config.toml
train_examples = 145000
vocab_size = 34
text_encoder_layers = 6
text_encoder_norm_position = "pre"
text_encoder_bias = "all"
text_encoder_moe = "soft"
text_encoder_drop_path = 0.15
text_encoder_expert_mlp_ratio = 0.25
text_encoder_shared_expert = false
norm = "groupnorm"
residual_init = "scaled_by_depth"
decay_fraction = 0.4
Rows from block 6 of the denoiser, named by matrix and row number. Rows with one number belong to one attention dimension. Each number is 128 + 32 x the weight over the matrix's rms, rounded and kept within 0 to 255. All counts start at 0.
# q: cross-attention query (model.mid.1.cross_attn.q.weight, 192x192), inputs 0-95
# k: cross-attention key (model.mid.1.cross_attn.k.weight, 192x128), inputs 0-127
q.37 [112 117  67 115  92  94 114 136  93  76  47 100  82 135  99 102 146  79 113 112  95  89  63  73 199 200 130 191 182 193 221 179 214 200 190 121  29 180 152 202 189 194 211 155 152 118 209 208 153 149 138 155 152 122 179 133 151 123 102 125 153 123 123 148 126 154 142 159 151 159 149  99 150 141 151 146 152 123 149 107 145 180 155 156 167 122 136 137 130 139 152 140 163 145 137  46]
q.38 [114 124  74 112 117 128 112 158 104 123  91 126 106 150 123  90 126 125 116 110 127 120  72 104 170 150 138 128 116 121 179 142 148 140 137 145 121 128 136 144 128 190 159 171 142 133 134 147 109 144 143 170 146 126 150 130 162  97 116 120 152 108 120 100 138 121 136 136 166 105 126  97  98 101 140 143 103 107 137 143 123 129 160 124 177 106 126 116 103 119 130 119 147 129  99  81]
q.39 [ 87 107  78 118  80 138  89 196  73  70  49 137 124 169 130 117 137 107  98 100  91  94  92  74 183 149 128 164 151 148 215 133 141 141 124 118  82  97 154 137 111 188 196 174 125 147 158 187 107 160 152 142 146 125 191 130 150 103  56 132 104 116  84 128  99 161 121 181 140 123 118 103  95 101 132 179 130 111 123 125 148 166 152 123 185 138 131 124 117 129 119 130 169 114 122  75]
q.40 [177 142 183 160 191 152 160  75 181 204 221 123 146 111 135 138 100 179 143 149 181 175 172 185  64  69 107  64  73  92  18  98  67  70  99 144 211 128  98  70 108  42  45  73 120 107  58  46 137 100 115 117 117 137  77 131 124 131 207 128 143 135 157  98 167  66 115  56 113 109 137 144 131 126 110  79 118 137 102 123 106  77  92 117  69 107 126 130 127 101 116 105  79 141 111 188]
q.41 [174 148 179 149 184 135 165  63 178 201 218 118 139  98 135 132  92 170 143 158 175 170 166 183  64  93 111  72  87  95  20 103  89  93 123 145 199 149 104  94 134  46  41  72 131  97  77  59 141 102 114 112 102 132  71 122 120 142 207 129 148 136 159 113 167  80 121  64 110 123 141 147 142 138 107  80 119 139 110 118 110  85  90 119  67 113 121 130 122 109 119 112  78 143 123 184]
q.42 [ 85 100  56  91  49  81  97 164  80  36  24  96  86 116 101 120 156  50 113 110  63  61  92  54 182 209 161 221 215 197 245 189 221 214 187 122  10 175 166 202 195 210 225 181 157 166 225 230 137 145 157 137 139 103 165 125 111 131  72 137 139 115 128 173  91 179 149 181 146 156 126 122 158 146 164 163 141 132 157 124 154 182 153 158 167 138 131 126 127 147 147 157 162 124 146  63]
q.43 [126 112 166 133 125 154  97 172 139 140 155 168 170 145 134 156 119 137 144 123 140 129 171 129  91  75 140  96 111  83  86 114  57  74  53 130 182  46 110  40  57  77  96 139 112 178  77  97  79 133 139 123 122 132 121 130 113 109 110 133  77 123 102 119 116 138 136 146 114  94  70 162 105 122 129 143 105 124 121 142 128 102 120 106 102 148 117 103 153 128  91 137 151 102 120 188]
q.44 [136 125 171 141 148 158 109 165 153 155 174 160 166 147 136 150 119 140 148 129 150 135 178 150  83  65 135  81  99  86  58 110  44  62  53 127 204  51 100  29  63  68  86 129 118 170  67  87  92 129 139 118 131 144 112 126 122 115 140 124  86 141 106 107 138 119 126 119 115  88  80 160 128 118 134 136 106 121 124 139 119  91 124 104  98 139 115 100 161 118  97 128 153 109 114 199]
q.45 [133 143 137 107 161 109 165  49 160 155 173 129 137  72 128 132 110 163 165 149 128 161 157 181  78 134 158  88 107 104  90 121 132 160 161 141 151 162 125 161 151  84  54  81 136  91 128  80 146 108 102 107  90 121  83 113 114 172 161 128 146 132 164 144 115 131 131 113 108 157 131 137 153 169 102  96 130 131 130 109 124 127 105 141  97 119 115 142  95 146 141 143  71 139 147 175]
q.46 [144  98 136 149 104 140  79 202 127 103 118 142 144 160 128 150 143  96 125  97 121  90 129  83 141  98 131 135 143 129 141 139  96  89  73 144 142  69  98  61  77 116 158 161 111 193 102 144  73 141 153 140 154 135 150 130 122  95  94 124  86 106 105 112 113 138 114 148 140  86  88 145  88 109 158 152 120 125 114 125 126 114 136 117 147 128 136 115 162 103 119 124 187  94 109 140]
q.47 [150 140 189 143 155 171 118 126 157 181 207 156 158 133 141 137 118 185 151 150 165 166 176 161  75  66 139  64  94  61  50 108  54  54  59 138 232  79 105  50  60  62  70 125 116 115  46  75 108 129 121 128 114 144 116 145 142 109 155 135 117 127 118  88 148 107 121 107 124  77  97 153 129 107 129 124 106 124 124 151 118  67 110  94 102 123 133 105 148 118  97 134 120 111 110 185]
q.48 [134 106 101 142 100 151  80 174  94 110  88 129 116 148 123  94 112 124 106  87 135 106  73  79 186 138 127 144 137 141 166 143 130 108  93 137 125  89 143  95 111 176 173 179 148 148 129 180  91 162 154 177 172 150 196 155 168  71 110 141 121 115  92  92 139 111 154 131 177  74 118 115 100  96 154 142 112  93 114 138 130 109 171 106 190 111 140  98 135 115 105 113 176 135  93 111]
q.49 [118 160 122 101 153 117 186  71 126 157 145 122 121 113 136 116 101 162 128 174 132 174 143 171 102 136 121 108 114 117 106 114 137 157 177 121 127 171 150 180 161 116  96  87 127  63 139 103 175 118 103  99  75 122 109 112 130 156 139 139 155 142 132 145 124 126 117 118 100 179 166 112 159 141  88 127 129 135 135 114 131 149 100 137  94 134 114 150  80 144 132 128  80 146 151 119]
q.50 [ 87 106  81 114  69 124  84 201  78  56  36 132 114 164 120 124 165  83 115 101  82  83  95  68 193 152 140 191 170 165 227 155 161 146 124 114  60 102 154 146 117 209 217 185 127 170 172 198 119 154 149 150 160 128 187 142 139 104  54 127 115 118 101 138  97 166 136 184 147 123 116 118 114 116 156 169 140 117 148 147 144 161 164 138 185 136 135 118 141 135 126 139 177 113 123  73]
k.37 [174 111 118  99  99 188 128 115  45 122 121 159 131 156 153 127  78 171  59 140 123 120 130 104 130 200 163 122 119  77  43 164  91 125 179 138  81 115 153 125 126  64 190 182 135 118  92 142 161 234 126  69  88 143 112 134  98 152 104  93  89 148 116 122 116 131 130 111 176  71 190 199 153  64  99 149 145 149 136 106 135 133  97 121  49 138 158 110  47  90 188 155 216 186 159 150 170 158  93 108 131 157 131 176 136 187 141 139 149 142 140 140 185 121 125 117 104  86  64  74 156  64  70 147 178 126  76 196]
k.38 [155  86 109 146 139 115 127 102 127 163 146 137 171 125 138 116 131 152 129  86 123 122 141 117 140 141 159 132 123 102 134 112 115 107 157  92 128 134 120 160 128 141 138 145 108 144 112 101 128 153 152 129 153 122  81 131 119 128 137 142 137 140 118 126 143 133 130 113 119 111 115 141 110 121  98 114 150 134 107 110 172 117 136 126 129 141 169 141 117 159 115 129 123  96 109 202 148 135 141 132  83 172 135 117 109 136  75 122 138 131 145 171 114 121 109 141 125 129 122 119 121 113 108 109 143 115  98 142]
k.39 [147 162  98 131  97 141  54 151 101 151 134 117 152 133 190 148 118 131  77 117 110 100 117 109 130 138 172 125 209  96  83 148  97 143 158 184  97 139 125 109 141  66 138 148  64 127  89  94 102 183 182 114 124 146  84 120 108 186 145 121 122 132  95 164  94 128  68  74 190 130 144 160 118 106 117 158 155  97 116 125 136  66 105 121 110 138 137 103  97 134 151 132 165 209 159 129 107 117 112 186 109 155 134 155 150 173 169 110 102 128 147 150 153 122 166  92  70  93  80 118 197  86 102  89 146 188  86 180]
k.40 [102 110 157 146 146  82 195  91 177 117 137 109 120 116  71  88 171 120 192 132 141 168 129 146 113  90  75 149  88 169 233  84 162 100  74  74 162 125 121 144 126 207  80 104 161 130 182 117 122  21 104 173 160 103 180 111 160  46 117 159 163 119 161 121 179 114 177 188  42 155 103  80 137 167 128  89 110 129 144 151 144 147 177 128 183 130 109 148 194 165  80 105  69  44  96 141 150 122 165  89 127 121 132  62 102  82  72 128 148 136  93  92  71 147 101 174 185 152 189 148  71 196 191 132 106  65 176  53]
k.41 [105  99 169 135 147  95 206  92 168 113 134 130 120 114  62  88 153 126 185 136 143 165 129 143 114  92  87 141  60 165 209  83 167 104  76  63 161 121 133 140 126 202  93 100 174 130 182 124 141  45  89 165 144 112 185 125 160  50 108 143 160 109 168 108 175 118 192 194  47 149 106  91 145 157 125  94 103 146 154 141 143 157 174 135 164 119 114 144 179 147  89 111  82  41  94 148 158 129 164  77 136 122 125  74 107  87  67 143 153 132  99  97  90 151  98 174 194 156 180 143  68 182 175 148 110  62 185  46]
k.42 [157 142 107  92 114 186  73 148  45 135 112 150 138 163 175 152  83 154  51 147 118 107 133 102 142 194 175 109 160  86  11 189  70 164 171 190  73 118 142  95 123  49 170 164 112 126  77 153 141 234 141  78  71 148 103 132  96 197 125  84  75 144 112 127  86 144  90  92 212  80 187 198 134  79 114 163 127 142 113 109 115 119  79 130  57 139 144 110  58  78 200 144 225 222 165 121 130 139  86 141 147 127 131 179 149 187 190 126 114 137 145 166 186 107 155  93  77  82  44  96 175  58  55 134 168 165  66 211]
k.43 [ 99 162 128 147 150  98 105 162 173 136 134  85 141 116 137 143 183  77 170 118 130 120 131 156 121  88  96 141 174 153 179 123 137 136  96 157 141 153  80 119 113 167  82  99  94 135 148 116  84  66 151 183 151 102 122  95 129 134 143 142 172 120 127 157 122 113 111 114 101 189  89  84 107 182 154 107 128 101 120 158 121 106 147  99 168 121 103 149 184 158  91 113  76 117 117  84  76  74 151 166 119  91 129 105 132 110 161 114 108 112 122 112  99 126 167 105 104 140 152 162 131 172 184 100 123 168 147 113]
k.44 [ 97 160 121 154 151  80 123 151 175 134 139  88 133 113 125 138 187  90 187 121 129 139 131 156 124  85  88 137 171 168 199 119 144 124  78 147 151 145  79 133 117 181  69  96 111 128 157 117  81  35 146 187 156  82 132 102 133 115 150 147 171 127 129 149 122 108 113 126  84 186  96  76 107 197 159  95 127  98 118 171 116 116 155 108 184 129 107 171 205 168  78 102  65  91 105  91  79  82 152 163 121  99 131  85 126 103 139 113 116 114 116 110  85 128 152 114 119 143 165 172 125 181 203  97 115 150 153 101]
k.45 [127  74 157 116 156 153 179 128 161  96 143 180 151  98  84 117 113 104 147 109 127 123 142 130 143  91 129 107  52 144 148 101 177 132 130  91 152 124 172 130 132 171 131  92 161 145 147 148 189 131  68 117 113 146 120 158 160 108 115 107 158 105 160  76 194 130 149 160  99 127  96 128 130 111  97 112 116 179 171  84 150 179 141 157  87 101 119 127 119 112 118 152  94  99  96 154 127 126 155  52 145  98  93 142 144  90  99 186 113  89  99 147 117 134 137 157 183 153 148 124  46 148 102 157 101 100 166  70]
k.46 [108 174 112 137 134  97  71 164 116 152 126  81 133 145 152 151 167 111 130 124 124 131 123 147 119 130 109 147 194 119 142 152  96 146 114 172 120 139  81 103 131 118  95 134  76 124 110 112  75 112 177 152 151 101 118  81 127 155 150 147 131 143 129 166  97 131  99 106 132 161 139 111 116 163 141 120 138 101 101 163 109  91 114  98 172 135 108 134 151 153 122  97 150 154 136  91 102  94 118 183 108 108 164 106 138 147 170  74 111 141 118 116 120 111 166 101  86 114 123 157 171 143 164 104 146 167 105 153]
k.47 [100 137 122 166 155  96 147 133 197 127 138  99 118  92 112 127 168 111 186 106 143 126 122 149 128  87  94 145 143 160 222  77 149 107  93 108 150 155  78 160 136 185  83 110 126 141 163 103  82  31 137 185 162 101 125 129 133  82 130 148 174 132 130 144 135 109 139 130  68 170  78  66 104 182 159  99 136 107 126 155 123 121 169 126 175 118 109 151 201 173  66 118  43  46 113 115 105  99 158 157 105 125 123 100 108  83  95 127 148 116 124  97  78 126 114 138 138 153 200 153 124 180 198 108 116 126 163  77]
k.48 [163 131  95 156 123 124 105  96 107 171 132  83 149 140 151 136 140 161 113 116 108 141 124 121 119 159 146 151 167 109 130 103  99 111 129 110 122 138  94 135 140 125 110 174  94 127 119  70 109 114 188 140 169 113 102  97 108 108 127 147 135 151 114 170 130 126 109 105 109 127 139 124 125 133  93 123 160 114  99 154 147  71 134  84 129 140 160 131 157 197 109 151 156 114 133 174 151 132 152 153  75 172 164 131  88 164  89 113 145 160 142 113  99 127 117 121 103 116 116  92 165 106 149 101 161 122  86 165]
k.49 [121  98 149 130 114 161 155 114 154  97 132 181 123  88 113  97  93 116 123 126 144 105 129 122 135 110 142  95  57 148 130 106 164 108 132  96 135 117 182 145 131 125 146 106 160 141 151 139 157 136  80 121  97 162 138 187 146 117 105 106 140 100 134 103 155 121 161 136 127 125 103 144 135 100 127 142 119 146 169  99 147 152 146 177  85 108 128 116 117  94 122 129  94 119 140 155 125 136 128  98 161 136  87 141 140 113 111 178 122 102 128 160 135 153 116 145 164 132 134 122  95 118 106 144 114 119 167  91]
k.50 [151 167  86 114 115 150  44 162  77 146 113 116 127 151 193 170 114 138  74 125 112  99 126 105 141 172 167 126 215  94  51 172  76 156 168 198  89 130 113 108 132  60 151 165  86 120  77 132 101 196 173 101 113 134  81 127  95 200 147 116  94 154  84 153  66 140  57  67 211 104 162 160 114 107 129 164 147 106  95 129 104  89  83 118 103 144 137 112  84 113 168 145 184 217 165  96 106 129  97 190 119 137 138 177 137 171 191 100 110 136 160 154 158 103 158  81  54  93  69 115 205  77  91 102 152 190  66 219]